config.toml
model = "class-conditioned image diffusion model"
dataset = "simulated fluorescence microscopy of cells"
train_examples = 195000
image_size = 32
grayscale = true
horizontal_flip = true
conditioning = "class"
arch = "uvit"
objective = "epsilon"
cond_dim = 192
targets = ["cells"]
num_classes = 4
cond_dropout = 0.1
norm = "layernorm"
norm_position = "pre"
activation = "star_relu"
mlp_ratio = 4
head_dim = 16
fused_qkv = true
qk_norm = false
parallel_block = false
inner_norm = false
moe = "top_k"
num_experts = 4
moe_every = 2
expert_mlp_ratio = 2
experts_per_token = 2
shared_expert = false
patch_size = [4, 4]
layers = 10
width = 128
positions = "rope"
residual_init = "scaled_by_depth"
optimizer = "muon"
muon_scale = "original"
lr = 0.013
momentum = 0.95
nesterov = true
orthogonalizer = "polar_express"
adamw_lr_other_params = 0.0011
grad_clip = 3.0
steps = 7800
batch_size = 64
epochs = 2.6
lr_schedule = "linear"
final_lr_fraction = 0.05
warmup_steps = 390
weight_decay = 0.01
adamw_weight_decay_other_params = 0.05
Rows from block 6, named by matrix and row number. Each number is 128 + 24 x the weight over its row's rms, rounded and kept within 0 to 255. All counts start at 0. Numbers have three digits each. After the name is the row's rms in percent of the matrix's.
# skip: long skip projection (model.blocks.6.skip.weight, 128x256), inputs 64-127
skip.0 101:160079112142100104122086152104151066149160127132116135107138118105111115098114085136160119129096103132157152153135128131137166131149054148114133135180090153127063131142126176116079122179125130
skip.1 096:076148112133124117179128135142160118163115080117087163119166117155139137119105146091148116067120083146145182097159151126127106102163116138128110075132124166147114147122134133122072114106147089
skip.2 101:147135140121097137113091111135165133124140140146139141111152104147071110141144151119128168129110152112157108134157137146088070133155139138153135136158136150074115145154122171091132117116136159
skip.3 101:128082059174142162089145122126133122170104122105141136156127146124114099154114106122132150089123120114125130141134135100136180121136168101132166177115127129183147132083127124139108111129148138
skip.4 097:116130139149099082162141136160166115140158135102113128152116116149115125117140086099130130147115089131145108135136159100132099150092168142129152167105113113142147087103149168172192124135078110
skip.5 098:124103169136115133135122138120116142110139074149139112119111141125133140124105118107140141087109169090118079149166148185104126172153188111148137155109140134170099150187156128137138158133118149
skip.6 092:138172102121120146139137158150107113160103122151119148140124139105114093159136137095143115115143164137132114114087114111103127178112173144141120109091126175139096118159177164132095163151149100
skip.7 096:097119174140110123091118154141126107168155137171100118201123160111122143088088128133091166145146144109076134091103149093214163133146149125076065116118105130137141150118138139104077147089109136
skip.8 100:139134138149108139174157150139121135113124095088158155127136116147125115148128159117155112074126125114112147128138088111157118090143123140130111137129137141141133150164141138113136112141159119
skip.9 097:108115114131123129153134123147123107088147184118095128131087111153166133161154154177116152129133096125113084137137131123099132165107141142145126121093145127129160176098153133100105106137123110
skip.10 095:104130110144110086122118096113123122149133120141163087131132155090160140134137162108123165153126140148094100140137135115122149121168135129157143138140119116131131093128122147102148179098163098
skip.11 096:137153111100080113129110134138119165145156113109118081155109155145123154129106104105134171124115108134128115141130048076129113069122091128132097164126112127142086096127121124150091128126169116
skip.12 099:148116118149140151172090157117111125158150137108148159112135140163147156182106178164141126138102147114141149111117146096125137147171108102122161157121119099121166142141153149104112112137097082
skip.13 101:133158171109148099131144112130101139171125171112153153138146124129114159141126160123116157139172132119173111118103152078182140142142111190109123106126127168115117133126155137140113115158132124
skip.14 103:162103121161133131154123176136164160112129165151114126104156117127154180113113116119145137144085126158122154159109124144144110104155128126137098109110096145099156162127078147142076125139160119
skip.15 093:172133102116145153121103155077110103121120158079102133132108118119149097118111170152124160096114121136113119146110167117158130141142163127109161167153171152170197180096100131141105136110149113
skip.16 102:122137165121121141135128125163114103176151159131115121082128130152156135141117151149106143124104129136110108128127093083115141115120070137088119130119111160123121101094139125124129137105105139
skip.17 096:101124096118107153143133142115176139072127114103130130104163130102146178134129138172089092143125182125165133113146130112117159069140109138099132163109152141109133138158088163114126144138112134
skip.18 098:166137119152100145097144125097146116103151095136146116136144150134129139099162109110128109130123158133124143100101136154139154136168147096106114104105121124092129125114142103147078155087132132
skip.19 092:138144146165156132080148149089080121108124115137098223149147126140130105115117145117110064066103143110124094144096132140162147090104139145144120157142150120126140122129106136142138117147137116
skip.20 106:175125104144144117119127123142098124092162129161133171170092139139136139114124149150100106151097119140149093124119129191133121154142165096133124124152127115123112122124136161140113106150126127
skip.21 095:170130137157147154141131117107160114091130111147164158149121153143109109122102157134117203108126157128147112145137127159114127157110106102144137127083124117149158152149115106102090118145140092
skip.22 105:110119132152140115111152159123127184104155134126168147133118122135082187098164122126132118131097113128121105090140159101150096108099100127107129079108155120150124091094126181089079141153119136
skip.23 093:151152137114084147154168129135161165133133150101066119102123163133098121153111102130175118113115109117134198159120150128084116156113123139102144087142119174096097089125131111127139095125127113
skip.24 101:093131162113123123100114092166101133151158212129175138141085109114125065140133134174134128066104092084148150090137164155089163118130133103116083132104132141123131118104134144091108176139146079
skip.25 099:114125131105113116126132098135143140133160128121131148100119135175147070138100168145154100086138121093120124137127167124104155129178112126152151157150131149163114101166147114108118105154115150
skip.26 096:108160143102195181140066177133097141167142126113128106119174095140103118138119122093152175139110132143116111126104136128089136088112164071155103129131124110124072128108123137103151146187150092
skip.27 097:104104108126112148133177096162143177114127185126113146162133129100081120130148121108123160090153124104110107095103078146154110153092085097104103154102133134165139132128158089134124120123114135
skip.28 095:133106130137120117129132133141164161130113115134117113117162144113090128133142135142121168121106070169117118168126132110143127155152129183149143144163142166124124148135137121186123140146124059
skip.29 106:126120149133166156166145097117091081163117082119099117098097133134123091123181164101126133114129125095108183094162167120163094111134142115157110127152123130115134121117122146113175122143123106
skip.30 100:126069139143168106151110102098160127108145131124140172091130081130150076123145130160121182130068121148116120118134096149159125120160120117126127111103140131134128112112157165114191133152093064
skip.31 109:175140109069130100101124100128146100108139154136101121150109106125135156137141130126129117140088105106153111100122189122136171153093156097101153119203154114140149125146102148155094125142113119
skip.32 099:088144150121129105148103128140143130129108142122123076134162139153070141164098168113155129134161122115117127108128142166133173115144177097140139107131073153132115090101118116119114102107109146
skip.33 102:135114155130103177103153128149105119122123100104128096158164172161128173156125105111067122127147116110084062124144147115131114154118070131108151104156124105107122132146178134143130140123129106
skip.34 102:126106115124151112173113131118150095165153159103105138174112112112144116113145114132096175105120107134157146156127148122154135142148120116094194142091071095075115120108114147125134104122116082
skip.35 107:154141119142097133150137093154165131100128099138135134083126130125118119100138112137175178106106108104137134126134141141115142097157168100106198142130155117160146104161118145105173148108131137
skip.36 108:147139137133145150120131089145200161085139123128115110122089139195113161120146139138134171126107130149130126118079131144131172150111105075153111096079079144114155095161114156091148133128129138
skip.37 099:167102116100128126126122148110121141125116191097148136140165073120155122115155123166099096198079142147101125136131130112130177135090143135091124149120126132144147120083136166079136160153194148
skip.38 102:076129112125120146084110112152129114094119129149138122140113113144129090153123097153123155134088160074126150084088107121093156102152115104079140121149155158154120147141155143112087093137135124
skip.39 097:122094152126149103114128092107142084135092156117112081171085149077121085135099149116123167119130156123182118138126161151150154115134118096134165126112145106125116110132140114156114107159099118
skip.40 103:144138167121106096082129127099108071159146129141127130104099133095130123148167111149137124141151096156130127154118134105102152103122137123117127150107091134164122120071160119134154107160164125
skip.41 102:147135137055138141108149127103129112120136158125166128109145109119155111152119163158132124132149116149170125159109183109154137110120067182155161127150118140108161105094157105080087141119159159
skip.42 100:091111130159159116107124118125138104090149159122121184157112102156123142122095152144133127129091142111119124131083085089144140118083115132120138123127197156127114083094113129166099122165150130
skip.43 109:156088115149136192152106128114140093122171135135093160115142117128142176132154117151099137150122064106036151093129123115131107085078074126149156121120172133114142146131153161134104141111146132
skip.44 103:133137142158137153155130106148155113116094132105088123167139122164158204141132149076080058134150142111147093124170090133146100119128133096107087143115128085094136098099169091134086107153139139
skip.45 109:156115111153169144087153149105168086120132099118105154142105162144144121157104136076129127137153101144116160135108096138160131135090118137149150175089166124127096137170124118142141165135146114
skip.46 096:097108101132136117094154100106174113135120118159147143141097112155127124138143124103087142115151067129104171166114102103170093134163092117136154128150081148138121127111113133109123132046137138
skip.47 111:132090111128129127164132114137111108123129134138125090132077151100108145164157095107084156109191119124106123140123138093113108138113149147133142156136133171118111092060136160151197114144112131
skip.48 105:168119136095154157168101120106130103105182150101087077112113154123140116135142098138101108127138128094153094174098113119112135104136127145094141086086114167142086130105174097096111119124116126
skip.49 100:123113162101120130134093133088136144161107131119125184130088127134140107127076105145084126126140115141156106093111159141117125167153143107099113129114123178161082092117147109139123113121101095
skip.50 096:093119163112116125070152068109137111085107127117111102152133169134091142163108083142143136107143096081126134127132136064141105121151134075133165160165129125128134130122171122122154159123158095
skip.51 099:107126137105119127105148117117121136127138178152115133144134120158113098100094135111082096126131167174126111147156123100143201135128131129112116117141135146167131148130133106155151116136088150
skip.52 094:146134189118143093105120133091152175135126102126108136123114128139140118131107154144130102098153130182108139127138132122109126124087133153061133142166161134123126151134103130115116145144167096
skip.53 102:170137100161167140095100071163126146149120158091108151130089133145119158136137117084098125126130107136120091089101134116147165142124111141114144128141107135131085131125105159120064073098160153
skip.54 108:157120134153143140120124111125125145150119110062104130123101151127099101148099103119115165192147149167077140106111093132180078142121105088139114154159133120141158132139115148075151132095150159
skip.55 103:121091099149133144120130155204145186146081084100101163110101129164145154123095098138127172109133084105131130107112113097111140135128132118090105176117151131144112155085081121115139129105147156
skip.56 097:117142157113105091138125086097145124125099141090124101164114123126154104119130098129108110178135151154145115139136166066110164157075116156115124097111125131102146124088148138120122152111169161
skip.57 104:150102145126106145134117102066108145157129131092157159122117130183149113103155142131119104100106119150130156142125140165093125148138122128175111105105128132088171136139074145157142110147135136
skip.58 105:136153175132157146167107131124157148104095128161153157094104127102151170187149169145134193133094148122092114151148118129139139136148069154142079101087142108070128094166094156111120122144121139
skip.59 095:125132136140117130135139146134094114086126170152106118163158102130160107137131164161160150112126149135060106159125095103150134166119151105109104158117100122128113133067152122137126134140146086
skip.60 091:128153154152114193112141085131143147109117146126110160110087170100127142141148102146060105146143160138175104156140105116131180139082088128125131131112162103168127130110114102122142144155151123
skip.61 105:120129080167162143076089136142140109120092103118102105143075132079097131135166133093091113133173100152144127108164100133195174132132128114127123161079140116172107090080147103126150127125161131
skip.62 102:156167073135149106138146101128146157124124135169170149076146112117164087126085161130102112139097120127125132153124157132073143145154097168108152098153142109135135159112156149150120083126117077
skip.63 095:145141132136175138108106119120138132142130137139118080124115116139105118123103123122174086124133119106140129151131115119098178113119119107116130159102119121136124120118125147108135126119182146
skip.64 094:141126085147159131174176125124125143101082124145168139122125079091163167087123180133135115147143136150180123122112114146156148110141073092107104121161126086136143154146095068108138117142143118
skip.65 100:092120081158152122045161144143139115085103110132140125153126174143141147130084139089157125134118095144111106182136168123106130120167124152143151157107134113128114129135149118150111125095109155
skip.66 108:188127154113155145091113087133121123136140143116145156083119147108103098138084125152166100120086120137060110122122155099117104116117099103106126150126138132115114116132161121123146117148165149
skip.67 098:144111129133122139143156156143147144107120092093153114098081098132135158114119146129104148183114109109147148141141177096157054148101083130149089127091128137129144135135098114128104120109145132
skip.68 095:122109118154141140112150120115165149119130123114135154165176141096173132101112094102110135081111133109153124129099161112091115138124143090107083174126119110177099138115147163164072172118138149
skip.69 095:151085126124131193131167164095141137108166107130102134110150090158173132114147105145131113155140089121119125164154135111109136172110154120120121123139099143142092173080107099163138119142146099
skip.70 106:124126117135151099118138131118116113136098165138122169135131122105165078099130105117133148135122109105143143069099161146106180117065173073084173120153122124107130127107146096177090149102119113
skip.71 099:106170096120119109152106156117167137141084132118140147167089107124091106114121094119121128121182134115134071129128125110110094142127110138155111143103125143146105111091126120110162156117111086
skip.72 104:096159128109152169144022112101130157145148132129164174117142127132131156134094113111132148145130105087154122112121105125119090111109128118102147122158145159154120114138116128134148140094143112
skip.73 106:137135146149139168144136128178125111099103083114137168178150147099108127175158136092128136138135167106137148103131112137083089161098130156138130137147177125119096128147136178078158107158156144
skip.74 106:101131123143129144159131144145121091140120161136137158169126135146120112148128106160121036100111173176165112160190110112115176147142144135098142104144102108113121137119092136104118124097106119
skip.75 100:144122126134121114130108153098118122108134103117112141124118112120159115139098153175111096125139129130099137159171071128121157160175144134139082123147124145094150147157113131126113117165193124
skip.76 101:157120137137094095150090078153066090101144142143153119145147129122117143095147159132132086108122164127106127151158146106098114097105114103126135145112118139131119132153102166116128128129117124
skip.77 100:132125145142088179088143092167107188111134107141169111118119132134169148130129155102108146167144111173074102108146108141161157124109119149115105134123127179123117119095072154155137140144156111
skip.78 102:115153151118164125138175130158146143150121100155108162092140114143077113144170142119135151142120137082139108164117132150065085107112110127134106166183183102124158144130086103139180131127144145
skip.79 100:085093106093099110105116116115154103135106159186133114130159143152140133103123154113143079145124108130142136152198163163120093109138128130140112146135131137135131166133131105116074139135046133
skip.80 099:116105094101138136137122169111118126143101115143097131161083167165085122108133130110081142153131104134180135126128127140166082187144137113114074141120113178138127137127105103145120132114125111
skip.81 102:128131132105138141155173084133112149131115104110103180138134145130073125122120104114132099105125106064153110144084177094137167145158089132165115090125122152166154163169135140080115161120148156
skip.82 100:147125155153133164077123134113138128077122116134130132177154145145194157159143132107155129111127127132122103130127157174081131061100127133148190146104118145132128144107138119149123077135128151
skip.83 101:108112106137157112141116115135120121120118179164134147164155120117096130117101115180150108133082150126116123194112167139113144150168128150146089114152127171106088156147139148117097094136135084
skip.84 097:123153126190141141154110126125087149102138125194065124151114084100147093118147101124084153174103131148129109126167141136112181105125110153108133102046168130139107120146105114114126194154140138
skip.85 098:107152114139136127123122140160129158122147154141166174114109107158153137138146124105112153118182137083159114189108102132125127163154120110101143131151146139126094160121166138122147132097156135
skip.86 103:171139124124127130135151151089164093123149154119182114132152092118120150138129179130108108115151109101101135155107130164117113129109151134074153111101137107138136127113127138142130151126105121
skip.87 107:142102169127189141155163164181145152128140114115125134113164174129149101116117129178145184113135155123120133114165127130116106119165151112117094145187120119142172149142153118125155096090119133
skip.88 096:115129118112156122165086120134103159084136160073131120158118140109130162132127111109109133144116154164085142083135165113128160108061146105106150118123138131102164111139160144098117124089093094
skip.89 099:165151122120123116123121163150112125123151096210106147130135156134129155120108132139117135133157117136142126133101158090152109159128069115176122137109109107159137117110122127152101081174125114
skip.90 107:146145152099095152083131183140179151120206118171155147132113177124049172090124143124140146107128107127146153133093124090119118074150067121112105152132177115097156128145092148136146145122154143
skip.91 091:147133145094120199112163121136099134106131136141113140139120136155119107115151199147114216128094147105100127086093131157137187146128159134119178168143105133121123148098167183123127149116144112
skip.92 095:092108120110160080126122154118132116135123123140144100115119129100107155128120165143122132114076124121120106140129166092094093141112128138169119138114121103120137123129121077120117146094160103
skip.93 104:146172150094058174088073112098147128099091086148153091170136133134139084189143123094112164103134122120119127157090154125114142118131107107104127130128108147102109173138128146166120121092094145
skip.94 102:134163055109101127141135165139105148149117095171149154109132094130114121110143101176120143142164146159137101101120077103113069117100117115151119168143104143136164137134114120111111119082110140
skip.95 098:135108141135105080144139155118124170127162182126125164127135139080124113120100107125140138148137125115142128171126139110154150128133083111136101099132147152055178101135111153086089179142135151
skip.96 102:147118142136096165095107175107128104127123118107122196065103139141171129134154113112118177173146111151127130087091156087151149092072133128140151141091127113116127174086058145116140165123198172
skip.97 093:154110159067141135107109133105130176119141077095141109139151166118111180139142106109106138151145100174133167131124106106153142147096113118160138155113149139090129134137153100128157185128150102
skip.98 093:110140135141102153145135135111125108160133140147112169112143133136130128112103134109101149128085155113183139076128107132127119135152118092157131103152128153098170135158132126085145120137110106
skip.99 104:166106156142113132134127126119079139061154136162144120157109122090131097149125125148118135161165194157140146161119121088106103133083110126103128158146116140131115148142149151098177105113141128
skip.100 099:150180087154118135129151125119073105171130128144133130107192137128093104099147122167132130155141130142145118129111121133069107137145101090131137174093126073126117140123115198088160116108122119
skip.101 098:147159085100069098157135149135124131149085151114127109136118154121108123118131103175115153128200107093137160123084145122156137095111128143102143118109138106128083148141128120146144093123128149
skip.102 103:098153104127109123124131122131122089140127123122136111079111159160063120092133132113124140107124154120145122093105166114142114124126138151139179099164050128109126095123094097117140130125112178
skip.103 099:157153121089112072114154127119110077119144146106168122143167111103141090141131084123104110158135127104152104190110151172137152117130157118115138145117078150163173149128103090105086065165131106
skip.104 103:101177120131121062159131120131134098171139149143107116117148117114159104107153133110112144140088119137183112120117120103099150135153162122101103154137136136108105137154082188137113135136059136
skip.105 102:112115132102129104080109084145192130143088113137098146156126146157174123122122103142114111089123142151146134119118118116131167175120133194135121122157078170136104122111152111109102126180123122
skip.106 105:078052129130126132129134100175137102163113117074120137102094116088063143124122136136098137118125112144113113088149140124143124115149124096120086131133125119137111157138140145143140070102103153
skip.107 099:112150089137168170089133150104146100130079159125136163216060130100120122124163129137132118151132136080103137166190115110167124176106149157117140096123131088164128122105135124108104126106160146
skip.108 098:130104143126090148116140178117135091149109120161112106091105136097136139104171142112114126118137116130148102128173102064111120065121085145213121136101142177123173114137151120113147112107135141
skip.109 100:147186153131118113158143164160147101115104137139095144094119105129185103136130157160167146126142099116155165158151130104137149096139106117130133120114123103096120091143130163115139141093163092
skip.110 095:154153119103104183129117104152096133150124127116122151112168158091104169135091121077130084120142132114138131171133151126136221097136147128151091182113103126118126135120127110106149112129151138
skip.111 102:120155163051128108139115119128161134150149113111118114192110108105159151102136129167116123139134095146117112132190111129122165121100153168120145154104181117143059107162142119077114108091140159
skip.112 104:114139115147110176093085117138090128131098051149108111152124101116099119159185096134139107139077147161102072135153080121144135118141123108193127155128114154111108138107109108177115112123108119
skip.113 098:092112103165115130141094117113128094172158104121155078094091137112054157152102153141135134159093125117134126117098097139094147085137142146160147215148132139143126135183148110118125145129143174
skip.114 107:143107153111158130144153134109177126064100145113147123112126105125123087156112142102134125056127118141140141100114103123123137098147105141146086102140175134176124146167120137118180116175145119
skip.115 099:119100156114110120089139128130145141134143075134169105160149131143135152099139128126152109102116160148147127109125124145115111128152119111089129150135139160079140147184221108161094106131071140
skip.116 094:143162134179084131161118114137152107152124117121149124116145140126065140101145133116120140117110126177130165100098151089107136118132101124104138089115129144086103157153119132138134096074124116
skip.117 090:122131154099148177118162165121118100143129117159141128195140175129157123105145093138099125117142153143109115179134133151123149129141102153155116141113154120096129150121127071138090142088077111
skip.118 097:122111170108097140095127158134170094145119134098125186159114128131114180151136066109065114120121102143120149091106141143150164118106124153118165136131141115112135143120097120101110117123135125
skip.119 097:127183153121103140178119135124153141090105153131145157138110148169137137103132098162121114056115094109137163167109164105116189109139137115117129099150093150177149118124119158069054119123141124
skip.120 100:138085133122125122103098130130138124092114106146090144149107125124106115153110121087104101169129126155117154161145145088145179156129097090138139130144079133115129131165146138134122116135115120
skip.121 089:135130144165110094084146142095124119148126091081120132139170099108101116108115114142149158111158166180111146087113108104095122128110129146101127110110152131123097096181149167145106100132131128
skip.122 094:122139176149096140153166171132141140117173122147149140135154154139104107148158136140109142097114182123128126099180124137119107129120126162157130181153110116137148126148100117119125146187109076
skip.123 099:138138139119124122109168137108106069125151151147164136102130158115144127106139144141127126131155129137099135145110128129147138138139153094126110161132102094158117115146132168087128137097122139
skip.124 101:099121101092131131121136118124107157154122113077130135116096120126049146118151094141089142157192103099128141077118123160131110092100105129132096155074166132124134121129138126116152137142133121
skip.125 105:115159107143148112108110109124126132112111142133171147141140144171167088106086140138197087148126103123100109129123137153127183119132156157149133131104117153142104089159116118173140097105096138
skip.126 097:116149116155153167154130138108179182113082126160097111173134111123161155105112098126168177144084157127085145126124172188112150142138124118117107152173137166117144159130159095107145178134135120
skip.127 102:135098145139123127161147127131123156097144101098169146096140122111160129145116112108161163109143134130189165170144072178102130101110094146097096120136135145139136085119189132163141112125106109